From a checkpoint of a small class-conditioned image diffusion model: patch size [4, 4], layers 16.
Rows from block 10 of a small class-conditioned image diffusion model, named by matrix and row number. Rows with one number belong to one neuron. Each number is 128 + 32 x the weight over its row's rms, rounded and kept within 0 to 255. All counts start at 0.
After each neuron's rows are labels from the 100 images, of 14976 (inputs lightly noised), where the neuron reaches its highest value: "colour at peak" is the nearest of a few named colours to the mean colour under the peak. Only what is clearly more common there than usual is listed. The data: scattered letters and digits in many colours. In brackets: how many of the 100.
# fc1: MLP up (model.blocks.10.mlp.fc1.weight, 256x128), inputs 0-127
# fc2: MLP down (model.blocks.10.mlp.fc2.weight, 128x256, transposed), outputs 0-127

fc1.46 [134 117 117 184 120  98 136 129 117 112 146 120 171  95 147 157 169 188 125 122 111 117 100  77 120 121 101  67 155 164  53 138 125 129 129 183 129 114  67 163 116 127 140 116 151  85 152 190 115 148 107 184  92 171 157 113 149 222 186  98 123 167 111 153 113 145 143  78 107 154 158  96 150  98 146 147 125 109 124 147  82 173 157 120  80 128 138 120 135 148 106 129 128 129 148 135  82 141  72 105  37  76 122 108 101 135 143 118 138 166 146 123  90 157  76 184 192 102  69  98 114 112 108  74 134 157 130 142]
fc2.46 [ 97 133 188 109 128 139  92 108  79  65 176 138 146  89 126 133 129 202 110  93 136 107 149 154 190 138 127  99 120 144 195 136 101 154 153 104 142  62 113 137 112 168 173 109 142 149 133  97  80  85 180  97 142  73 119 106 131 124  83 123  68 160 111 126 110 162 145 131 108 108 103 137 127 122 145 153 152  90 121 115 161 144 181 201 113  85  68  89 121  90 102 221 108 130 126 146 111 119 140 101 132 157 168 165 118 142 137 115 104 191 109 120  88  82 103 131 114 198  56 129 151 125 139 133 163 161 139 156]
colour at peak: brown (67)

fc1.92 [148 124 129 184  76 104 137  90 113 213  71  91 116 113 181 163  92 163 136 122 134 139 142 124 168 126 172 123 148 131  82 164 113 147 139 177 138 142 159  92 110 119 131 100 140 102 144  76 154 146  82  44 120 121 160 101 142 109  58  85 108 197 119 136 146  99 157 129 123 117  92 182 110  49 114 141 187 137 160 153 113 123  95  87 148 174 123 101 151 136 165 148 146 171  80 121 146 131  93 139 132 144 118 139 141 102 125 149 135 139 101 145 114 172  60  74  78 136  84 145 150 203 147  84 134 140  93 130]
fc2.92 [169 113 114 144 174 165 135 123  99 163 101  81 140 103 128 135  62 164 147 155  75 175 147 131 140  94 107 153 132 108  62 125 188 187 189 193 144 107 167 116 147 112 124 123  95 147 164  78  81 126 161 129 110  78 132 101 151 136  71 150  97 154 207 103 100 125 201 120  72 159  96 117  61 142 118 160 163 118 121 129 123 144 116 145 144 188 149 124 191 137 103 169  98 149  61 154 175  97 182 111  97  92 129 164 113 123 117 114 137 155  99 114 116 127 171 119 140 129 149 155 117 129 153  92 107  82 140 130]
colour at peak: white (85)

fc1.251 [145 145 130 127 135 147 140 102 108 140 179 111 125  94  79  97  98 132  81 133  84 116  81 109 185 110 115 104 106 105 163 145 150 127 117  91 175 119  99 181 158 152 146 108 111 110 150 160 152 145 154 109 165  37 136 126 145 185 162 123 109  74 142 168 144  94 179 158 108 150 148 107  88 122  98 148 100 147 148 193 124 145 181 122 151 150 123 124  71 149 140 108  82 151 108 106 156  99 154 112 118 160  78 189  33  79 125 132  98 156  69  67 137 113 120 107 141 162 169  37 120 138 141 141 160 132 110  91]
fc2.251 [ 86 110 116 129  84  99 166  68 123 152 127 102 172 147 113 108 130  86 204 116 155  89 158 171 116 124 113  90 122 147 107 196  85 137 112 160 138  53  98 123 124  75  96 122 132 116  19 131  96 172 111 196 188 200  83 116 151  66 201 104 122 124 135 137 140 166 158 129 116  90 138 157 136 132 146  91 125 142 164  97 103 126 133 113 122 130 140 145 196 122 134  60 135 107 108 179  91 165  85 128 146 115 125 130 159 134 149 155 161 175 127 141 115 128  94 128 133  93 119 166 139 148  92 121 113 142 133 160]
colour at peak: white (70)

fc1.116 [ 83 172 141 145 171  95 100 119 135 151 123 108  89 142 109 118 116 157 170 108 153 111  83  83 210  65 143 134 157  96 195 151 100 124 161 111 189 164 182 125  88 126 129  90 150  92 144  83 115 111 159  81  81 106 135 171 141 136 105 106  82 130  48 126 135 162 130 125 125 136 140 144 127 132 128 152 162 140 108 178  87 138 116 132 163  91 117 132  89 128 145 150 186 130 128  99 106 116 156 128  69 105 168 105 160 179 163 130 129 150  79 152 122 194  95 108  95 153 194  99 114 178 183 115 118 127  63 172]
fc2.116 [ 72 162 170 129 135 100 125 125 157  60 162  98 104 132 134 165 135 151 117  88 130  96 149  84 209 146 169 113 131 138 169 118  56 189 107 128 117 155 131 127 116 114 118  95  71 112 130 129 131 107 157 117 111 156 149 138 112 145 147 155 115 151 115 175 130 176 101 173  78 144 143  64 138 120 133 164 157  94 110 131 149 140 187 106 119 100 141 114 109 131 129 190 180 102 152  80 130 108 109 172  92  35 137 105  97 127 197 102 146 120  78 142 110 126  84 104 160 178 166  94 112 107 191 159 100  91  81  92]
colour at peak: grey (69)

fc1.81 [151 189 147 115 116 133 167 123 139 121  92 134 148 187 136 105 103 118 101 111 123 176 180  87 177 102 147 140 147  98 138 144 125 127  99 127 103  78 183 124 131 123 123 135 140  54 148  91 145  98 153 147 150 144  92 105  98 158 121 133 177  65 144 213 132 141 154 118 129 137 102 171 154  85 106 131 174 156 116  96  98  87 140 123 100 105  95 127 125 157 109  69 131 109 166 151 216 137 228 118 107  85 125 109 106 143 179 122  68 126 135  74 134 188  63  98 127 123 117  74 132 152 135  79 102 112 135 154]
fc2.81 [125 119 217  39 126 121  95 148 137 103 138 133 125 152 134 116 145 144 136 115 168  98 157 154 160  65  83  75 169 122 172  88 101 149 159 114 108  96 111  73 127 200 108 119 152 185 113 129 137 118  65 145 192 133 111 154 132 127 147 113 110 149 152 136 123 144 103 170  88 141  72 151 160 139 140 139  73 128 160 141 150  37 192 160 101 126  88 172 106 136 126 161 112 133 133 187  65 155 147 121 175 158 138 153  72 115 155 106 108 157  93 145 124 112 115 123 121 174 113 114 173 113  96 172  89 141 113 115]
colour at peak: pink (78)

fc1.188 [115  75  54 125  84 128 136 141 113 119 186 159 130 100 129 168  76 140 172 147 143 117  99 176 102 116  88 120 121 104 122 167 152  86  75 170  63  82 100 104 161 116 209 131 120 182 110 173  71 109 109 134 162 195 158 155 131 130 148  70 116 104 146 114 143 136 113 170 149  91 206 119 102 152 115 154  48 132 101 125 167 161 117 108 152 149 179 108 180 120 136 128 130 141 132 149 115 155 117 103 127 160  82 112  51  97  96 139 116  98 143 111 154 114 171 118 173 103  95 151 169 160 128 141 105 146 138 123]
fc2.188 [120  91  88 171 136 147 135 150 128 129 175 119  84 111 125 206 103 124 179 164  66 143 151 152  86 121 135 109 163 116  95 117 155 145 108 136  46 149 118 123 194 117 114  89 104 141 107 156 168 204 118  42 117 106 146 117  85 104 111 103 117 120  93  88 111 121 156 139 154 106 111 162  98 139 108 134  42 183  64 125 156 137  73 103 132 193 186  81 156 125 143  90 121 157 118 151 108 141 118  99 157 165  98 109 128 115 112 160 101  95 119 151 146 124 220 112 151 145 104 139 132  97 120 152 109 158 157 122]
colour at peak: green (40)

fc1.112 [135 150 157  89 117 144  99 136 111 114  95 160 103 183 120 132 111 111  99 124 109 140 137 107 154  97 150 206 112  53 132 123 158 152 120 140 157 196 177 152 102 132 152  83 117 132 100  78 146  71 123  74 172 108  90 150  89  80 145  89 139  92  85 106 168 142 144 171 100 150 111 137  91 154 148 126 151 125 127 150 132 115  80 134 194 139 100 181 118 165 142 160 112 133 131 131 186 129 173 146 221 198 146 105 147 119 106 121  97  76  77 164 109 118  85  56 111 151 170 165 129 176 166 124 116 126 111 128]
fc2.112 [145 106  80 130 139 151 138 118 171 203  86  84 108 133 146 105 176  35 146 115 134 151  94  89 113 134 132 144 115 126 104 137 144 100 105 204 128 204 139 150 113  85  82 136 137 121 174 169 136  90  95 142 112 158  82  99  96 176 127 125 170 111 162 101 143  98 107  88 133 142  84  98  91 155 152 115  98 186 127 178 153 179 129 103 123 149 133 187  98 157 131  82 129 120 160 165 139 103 111 141 136  86  70 134 159 134 123 146 166  84 120 177 123 184 165 196 139 117 189 158 128 139 142 168  87  99 130 117]
colour at peak: grey (30)

fc1.52 [112 143 207 165 116 128 102 129 140 119 149 143 152 105  79 154 125 108 158 116 130 110  93 109 109 157 104  91 104  98 161 118 125 171 159 143 114  76 135  48  90 130 115 116 105 102 157 140 124 110 174  78 137  76 184 126 139 127 116  52  84 132 121 127 134 156 152 150 133 129 118 127 139 113  77 157  84 158 153 125 140 133 112  89  92 139 127 175  68 100 148 124 167  97 100 140 169  97  98  95 123 167 180 234 115 111 170  98 129  98 103 149 136 163  97 176  71 173 182 192 141 160 133 117 107 146 109 200]
fc2.52 [113 115 140 160  66 153 109 115 126 147 196 144 133 148 129 129  94 105 111 123 134 146 145 122 151 160 123 116 139 107 130 131  98 104 150 157 128 117 156 102 141 116 109 148  89  93 175 123 132  58 251 137 135 144 157 120 120 135 116  85  75 168 185 159 199  80 115 154  52  97 127 143 102 143  61 171 108 183 126  98  95 120  99 155  29  85 134 122  93 151 153 107 118 144 134 146 173  95 149 171  93 148 113 164 131 163 120 131 157 124  93 123 126 103 119  88  96 134 104 104 140  49 107 132 117 123 182 138]
colour at peak: white (85)

fc1.221 [ 75 179 150 145 162 161 140 164  83 174 147 154 103 177 123 181 113 191 100 115 103 109  93 130 141 152 181 132 136 145 181 129 123  96 100 173 129 107 115 141 118 128 142 109 127 114 176 130 173 119 181  93 150  89  99 100 109 143  84 116 114  92 126  74 135  85 166  68 121 187  77 124 120 115 126 114 163 128  88 106 196 159 125  66 163  75  91 134 109  87 179 112 163 127 164  76 128 101 156  93 154 175  89 146  80 123 152 124  65 150  70 113 165 143 106 136  85 136 126 109 126 143 190 143 123 171 147 114]
fc2.221 [149 168  81 116 177 142 112 148  99 156 141 147 123 132 120 113  92 176  86 112 123 146  90 122 116 106 113 163 103 107 162 149 158  61 114 166 121 138  29 172 100 156 141 186 131 143 137 184  95 122 163 143  98 173  90 108 106 148 137 123 137  72 135  71 161  54  89 138  95 173 130 142 146 145 111  95 171 129 109  97 106 129  97 127 150 111  54  95 103 120 125  96 138 123 154 139 166 106 122 184 117 105 106 125  77 127 178 143  88 164 124 151 165 125  65 192 117 105 166 172 155 106 119 142  98 206 153 104]
colour at peak: grey (34)

fc1.200 [152 130 148  97 101  68 126  88 148 188 126 114  96 163 152 123 151  67 133 102 101 163  52 151 151  84 120  86 183 128 140 142 108  98 132 143 129 151  64  95  76 141 108 117 137 120 146 171 109 149 112 242  95 133 126 169 124 159 161 114 111 120  92 120 147 150 105 138 132 106 147 105 185 182 106 164 115  90 107 179 174 142  78 119 167 129 104 206 106 121 128 130 133 135 149  78 107  98  74 129  64 119 185 108 103 126 144 110  82 141 134 133 162 118 108 174 141  89 163 113 122 167 126 154 109 179 158 152]
fc2.200 [131 126 134  97 127  79 155  86 172 166 129 144 110 111 113 123 152 155 132 164 104 164 107 143 161  54 183 168 131  81  81 177 105 166 101  71 164  94 140 133 126 120 101 108 166 160 118 142 122 157  72 156 110 150  39 159 134 112 119 179 120  82 118 107 140 136 142 103 168 171  94 140 125  96 144  66 129  96 108 116 164  48  87 148 200  78 129 170 176 135 106 108 166 128 100 113 142 101 113 136 122 192 129 163 131 171 157 108 164 158 110  95 130 152 107 137  99 132 157 157  57 165 169  96 112  99 134 135]
colour at peak: black (69); brown (31)

fc1.68 [102 149 163  89  89 152 103 186 141  92 128 140 124 143 164 137 185 109 106 114 135 116  65 122 146 159 110 145 164 144 145  99 108 114 148 133  95 149  46 138 133 138 132 162 130 144 121 157 118  65 154 193 150 149 111 135 130 134 156 103 159 133 106  82 117 146 103 105 159 116 197  89 140 195 160  97  84 100  97 144 114 186 113 119 165 147 127 151  60 119  92 104 134 113 178 117  96 133 103 145  61 140 176 105  89 113 149 119 144 147 109 142 107  84 187 219 196  75 132 101  82 110 100 152 152 113 181 133]
fc2.68 [ 98 184 123 162  76 103 126 102 187 147 135 187 102 156  75 110 132 125 149  59 131 136  94 107 120 111 188 140 108  67 153 151  79 137  71 108 196 169 140 161  90 209 127 110 111  84 100 103 149  97 112 177 150 155  99 106  92 119 170 140 139  68 113 160 156 109 154 142 126 143  92 172 177 113 144 128 157 159  77  94 146  38 129 115 146  84 117 138  96 129 142  53 121 128 157 100 156 112 128 149 161 138 186 121 147 123 158  98 149  97  99 107 149 133  67 147 112 153 133 100 112 117 122 118  90 139 123 113]
colour at peak: black (71)

fc1.180 [148 190 158 120 164 117 151 192 129 132 122 104 142 147 106 147 156 161 137 153 153 133 142  70 136 148 179 135 126 154 100 130 115 136 167  62 120 152 144 131 103 129  84 104 115  52 126  99 155 120 121 135 126 117 130 102 184 110  86 194 124 132  76 133 131 169 153 120 130 194  86  74  97 147 101  89 148 130 134  97  48 129  65 103  74  91  52 129 133 115  90  95 121 143 112 109 116 125  99 120 102 131 182  61 142 186 158 147 110 170 146 101 139 104 144 112  97 138 209 132 124 186 117 145 147 148 170 174]
fc2.180 [213 144 160 100 153 146 185 140 115  99  74 128 187 155 131  67 113 149 151 177 137 166  80 170 130 153 149 122 121 132  95 119 132  87 166  93 152  99 147 149  95 112 151 168 165 169 113  89 118  76  86 156 164 114 116 115 134  99 102 163 110 133 117 155 162 163 128 139 121 180  78 149 163 134 190 120 202 110 150 135 117 135 123 122 101  83  99 132 132  71  94 126 100 114  98 128 139 143 115 138 108 128 188  80  71 192 136  76 127 127 214 165 111 114  68 169 150  76 116 136 155 172 136 150 123 122 122 119]
colour at peak: grey (42)

fc1.86 [123 113 124  85  99  94 120 166 120 123 200 107 114 142 172 124 135 110 159  61 170  84 107  60 171 130 185 177 119 133  98 123 145 154 138  94  92 131 124  73  89 126 150 170  83 115 167 173 133 112 168 175 143 116 169 116 184 134 127 117 207 157 119 158 128 147 107 166 180 114 169 130 154 146 121 155 135 177 159 128 105 144 117  84 173 191 123 108 106 127  94 114 109  84 137 114  85 125 128 187 100 120  93 158 116  87  94 102 134 102 136 115 137 114 171 165 173  62 178  91 104 102  90 117 119 119 129 199]
fc2.86 [110 120 139  69 114  89 114 147 119  99 139  99 177 150 156 110 133 127  71 110  70  82 135  81 187 146  71 180 121 114 113 149 134 175 106  95  58 110 155  92  36 110 122 162 107 105 143  79 117 112 140  73 134 133  84 136 157  98  95 126 158 110 152 107 157 144  83 127 156 132 125 137 157 172 133 125  84 189 224 181 105 116 118 114 146 167 135 159  94 110 138 137 120 135 113  53 121  89 165 195  95 137 102 113 134 133 115 112 172 133 137 144 124 119 168 137 108 112 174 138  86 157 131 184 129 144  77 115]
colour at peak: brown (61)

fc1.201 [104 136 124  91 154 141 119  99 148 105 135 110 115 119 160 124 123 106 121 126  92  95 128  62 177 157 124 133 144 116  95 170 126 122 179 145 126 160 101 173 103 144 119  80 167 170 101 150 182 124 119 190 151  85 163 140 109 196 181  56 102  95 126 117 119 112  53 179  69 116 187 106 140 159 132 130 106 158 124 155  85 151 142 104 114  98  91 154 104 160 180 139 120 126 129 170  68  97 130 189 111 130 142 110  75 105  74 137 135 147 109  80 115  91  95 142 177 123  87  36 118 120 117 143 145 179 167 138]
fc2.201 [111 161 122 127 222 193 119 127 156 116  91 168 139 105 111  91 116  89  95 146 100 101 122 106 107 198 184 152 104  49 162 141 120 137 153 114 133 156 153 158 108 131 137  55 144 119 142  79 200 122 159 100 141  88  99 144 143 147 132 125 127  83  61 127 104 129 101 164  77 174 117 152 134 142 126 132 167 180 174 116 148 176 135 108  74 124 112 143  83 126 151 125 119  83 159 162 134 118 187  85 128 106 116 130  79 139 165 147 141  89 145 100 144 136  78 119 140 201 123  57 133 175 137 162 135 150 143 134]
colour at peak: black (72)

fc1.96 [127 151 116 126 150 182 133 139  52 133 148 185 136 140 133 101 105 111  73 136 123 152 185  87 172 155  72 130  90 129 104 109 138  90 120 119 141  63 122 112 107 109 181 164 121 106 133 111 184  94 146 109  57 192 148 108 108 207  84  50  99 158  99 150  90  92  73 177 156 137  99 152 187  86 162 126 116 151  83 117 135 103 138 144 143 119 113 182  87  82  99 101 163 159 134 149 127 131 156  96 161 193 172 132 121 135 143 148 151 141 148 130 101  86 117 138 172 131 123 180 144 135 114 120 160 156 114 160]
fc2.96 [122 212  77 104 133 145 163 142 144  97  75 130 135 157  88 144 146  98  82 109 159 129 102 153  99 112 117 130 124 148 115 150 120  65 156 185 137  76 136 162 122 155 160 121 140  95 123 162 101 198 107 137 166 146  65  86 172 179 119  85 123 178 117 153 123 148  97 157 166 161 105 154 108 168 117 130 169 106 158 156 114 168 124 196 128 146  82 170 106 105 162 164 157  95 158 164 112 126 115 140 103 126  95 109 137 115 141  97 187 198  85 130 116 176 124 188 177 140 170 130 117  73 182  98 159 158  95 136]
colour at peak: grey (58)

fc1.187 [107  58  75 169 131 145 121 102  84  81 192 158 141  34 160 167 134 137 146 154  92 122 142 141  69 151 138  87 122 159  98 145 163 149 124 164  95 111 117  98 108 122 142 111  92 162 168 101  76 156 127 176 159 140 218 114 154 130 141  91 122 134 154  72 105 178  94 102 110 137 213 152  99 106 159 151 120 130  92 157 127 136 117 110 121 208 170 102 143 119 130 121 103 123  99 133  77  86  84 126 100 136 109 164 122 129 125 138 148 137 152 122 108 104 150 171 198 108  57 157 132 119  96 126 130 124 158 128]
fc2.187 [136 220 191 103 102 137 136 129 168 169  49 111 113 196 122  84 149 102 109 130 132 140  94 102 158 117 138 171 149  79 164 109  68 128 118 114 146 163 169 136 139 128 120 118 140  86 133 103 184  78 131 106 103 153  47 111 119  85 113 137 156 123 102 119 149  88 170 148 146 171  36 118 122 121 156 102 143 103 162 116  94 121 118 160 125  82  78 159 139  70 111 117 151 108 160 103 176 168 126 159 153  96 167 132 118 170 147  85  91 105 107 142 110 148  76 125  89 121 187 118  92 159 158 110 105 113  98 145]
colour at peak: white (75)

fc1.252 [ 93  51  93 140  91 105 159  69  96 108 109 170 133 123 161 147 117 112 106 128 113 138  78 169 141 124 109 143 192  93 131 109 122 142 129 183 149  91 123 127  98  99 213 129 131 132 176 133  98 144 118 177 171 128 142 119  76 145 157  31  98 127 113 124 143 116  86 140  82  83 161 136 151 131 144 184 125 188 109 170 124 138 153 130 150 198 213 165 135 180 132 117 123  82 165 183 124 114 108 126 116 121 101 135  95 109 134 142 159 147 127 156 129 145  99 103 175 108  55 115 122  97 133 125  85  89 126 170]
fc2.252 [ 48 125 165 192 162 116  78 106  84 107 190 161 135  87 147 151 147  94  90 119  94  88 189 126 165 128 123 116 123 144 122  84 126 135 151 181 102 122  93  83 149  79 136  91  97 121 103 111 131 147 195  98 136 137 189 113 101 133 158  86 158 138 114 142  98 109 135 114 110 145 131 158  85 114  85 140 111 176 121 108  72 125 130 166 152 159 140 140 113 164 151 109 128 136 168 155 123 146 139 102  99 126  95 181 214  86 145 171 116 102  60 142  60 158 192 148 115 160 116 155 144 103  99 159  88  75 142 120]
colour at peak: black (73)

fc1.19 [ 99 187 137 112 142  68  89  97 144 150  99 154 104 154 118 134 102 158 120 145 123 133 126 131 161  66 156 175 125  68 132 175  82 159  87  76 142  69 167 127 152 162 136  77 157  96 108 118 135 143  91  61 185 159 113  97 103 101  90 184 146  66 118 132 140 149 162 190 114  80  72 160 118 134  84 152 115 166 126 144 165 108 139 146 144  88 114 180 195 129 118 134 123 149 100 173 170 167 158 114 195 151 105 101 159 117 106 123  82 108 132  87 147 114 107  79  88 158 163 110 118 139 179 117 126 107 144 146]
fc2.19 [152 107 101 129 136 127 130 166 114 144 147 128 116 141 111  89 104 131 104 162 150 134 137 137 146  71  98 156 138 118  75 160 116 132  95 145 117 116 121 147 108 105 117 149 181 154 108 154 137 122  49  88  96 136 124 169 143 196 103 134 142 134 124 134 116 127  54 151 135 112  82 144 122 162 113 137  66 150  93 132 173  94 108 163 117 118 143 209 165 196 164  95 163 171  85 198 109  98 137 153 103 107  63  87 103 169 106 145 136 116 209 107 171 119 129  65 184  62 107 122 123 154 198 121 122  97 145 171]
colour at peak: pink (73)

fc1.206 [211  85 162 140  90 132 112 159 135 107 151  90 106 174 139 154 164 107 196 104  86 126 127 140 169 106 125 156  95 161 166 144 152 142  38 191 159 124 110 160 122 146 103 117 123 131 132  62 110 146 129 136 110 154  85 153 158  87  94  89 114 103  95 137  93 131 101 194  89 159 175 171 108 104 100 148  96 126 157 118 119 187 175  62 127 110 127 114 153 119 132  82 117 144 150 135 167  47 113 140 108 135 106 134 179 108  93 137  62 139 103  89  83 117  92 102 127 113 171 120 152 165 145 143  78 150 157 154]
fc2.206 [164 128 118  75 141  92 131  92 185 136 117  68 183 174 107 103 134 170 122 209 146 121 122 149 152 117 140 171 165 153 139 140 167 139 121 139  90 120 157 163 145  89 164 118 100 145  99  81  94 138 150 113 132  94 139 115 100 130 189 163  97 120  98 142  81 101 162  95 160 116 134 102 106 106 223 126  86  90 182 151  93 159 182 124  72 156 142 149  65 129 149  86 118  87 109 104 103 149 194 130 130 104 114 112  86 132  86  80 159 181 129 162 115 110 163 127 149 116  44 161 129 122 139 166 118 125 110 157]
colour at peak: cyan (32); grey (31)

fc1.174 [105 133 139 117 133 119 140 135 141 204 152 123 141 112 167  91 134 109 136 160 133 108 111 133 180 145 137 104 138 127 135 145  97 126 196 126 140 102 150  75 172 127 154  84 123 138  99 143 161 107 119 117 142  97  82 154 201  74  88 148 163 118  81 158 148 111 163 151 113 149 117 142 111 125  91  96 145 210 169 115 109 100  60 107 128  70  77 122 144 151 125 134 116 153  69 157 159 142  82 143 156 127  85 139 112 144 117 116 113 125 104 128 140 101 154 122  33 167 179 152  86 209  95 112  82 157 166 218]
fc2.174 [125 130 148 109  90 156 164 134 119  96 101 137 151 160 124 151 100 124 122 153 106 114 117 165 111 155 127 162 153  96 106  79 104 156 167 101  92 152 161  95 113 130 153 131 136  95 109  98 189 179 147 116 102  42 112 156 115 119  98  50  50 146 101  95 151 125 176 174 177 120 130 134 106 124 183 180 105 141 169  80  71 200  67 147  74 124 115 162 138 141 117  96  96 136 103  97 176 141 154 143 173 180 112 123 123  83  80 137  91 127 163  97 150 124 117 110 150 112  84 128  88  94  91 167  88 168 172 146]
colour at peak: white (55); pink (43)

fc1.135 [123  73 103 114  92 143 144 138 130 180 167  90 148 120 158 178 160 134 146 128 159 118  93 124 124 145  99  38 157 203  95 111 124 105 156 188  79 120  95  88 130 132 123 177 106 135 163 166  88 125 173 204 119 161 162 121 183 142 143  81 149 157 183 120 118 119 122  77 143 138 153  92 160 104 109 123 109 118 120 124  70 144 140 103 111 146 167 111 143  93  87  85 117 144 161 138  86 105 105 101  69  85  79 169  86 123 132 123 127 166 145 107  93 148 145 182 125  74 117 122 127 162  42 113 157 113 131 171]
fc2.135 [114 133 150  75 121 126 129 138 104 108  95 178 147 133 129 157 118 200 151 139 109 106 172 164 135 136 126 108 125 137 178  80 127 174 186 101 141  66 116  82 121 173 156 119  95 184  92  76 121 168 150 162 159  70 132 144 151  31 153 146 100 155 106 107 131 154 158 112 124 121 149 127 110 140 150 125 136  57 157 112 124 107 150 123 112 136  97  81 147 119 131 192 114 122  89  82  90 136 144 111 169 201 224 141 119  72 131 100 113 149 102 111 158  84 142 105  89 142  70 127 152 117  97 139 129 194 136 126]
colour at peak: brown (71)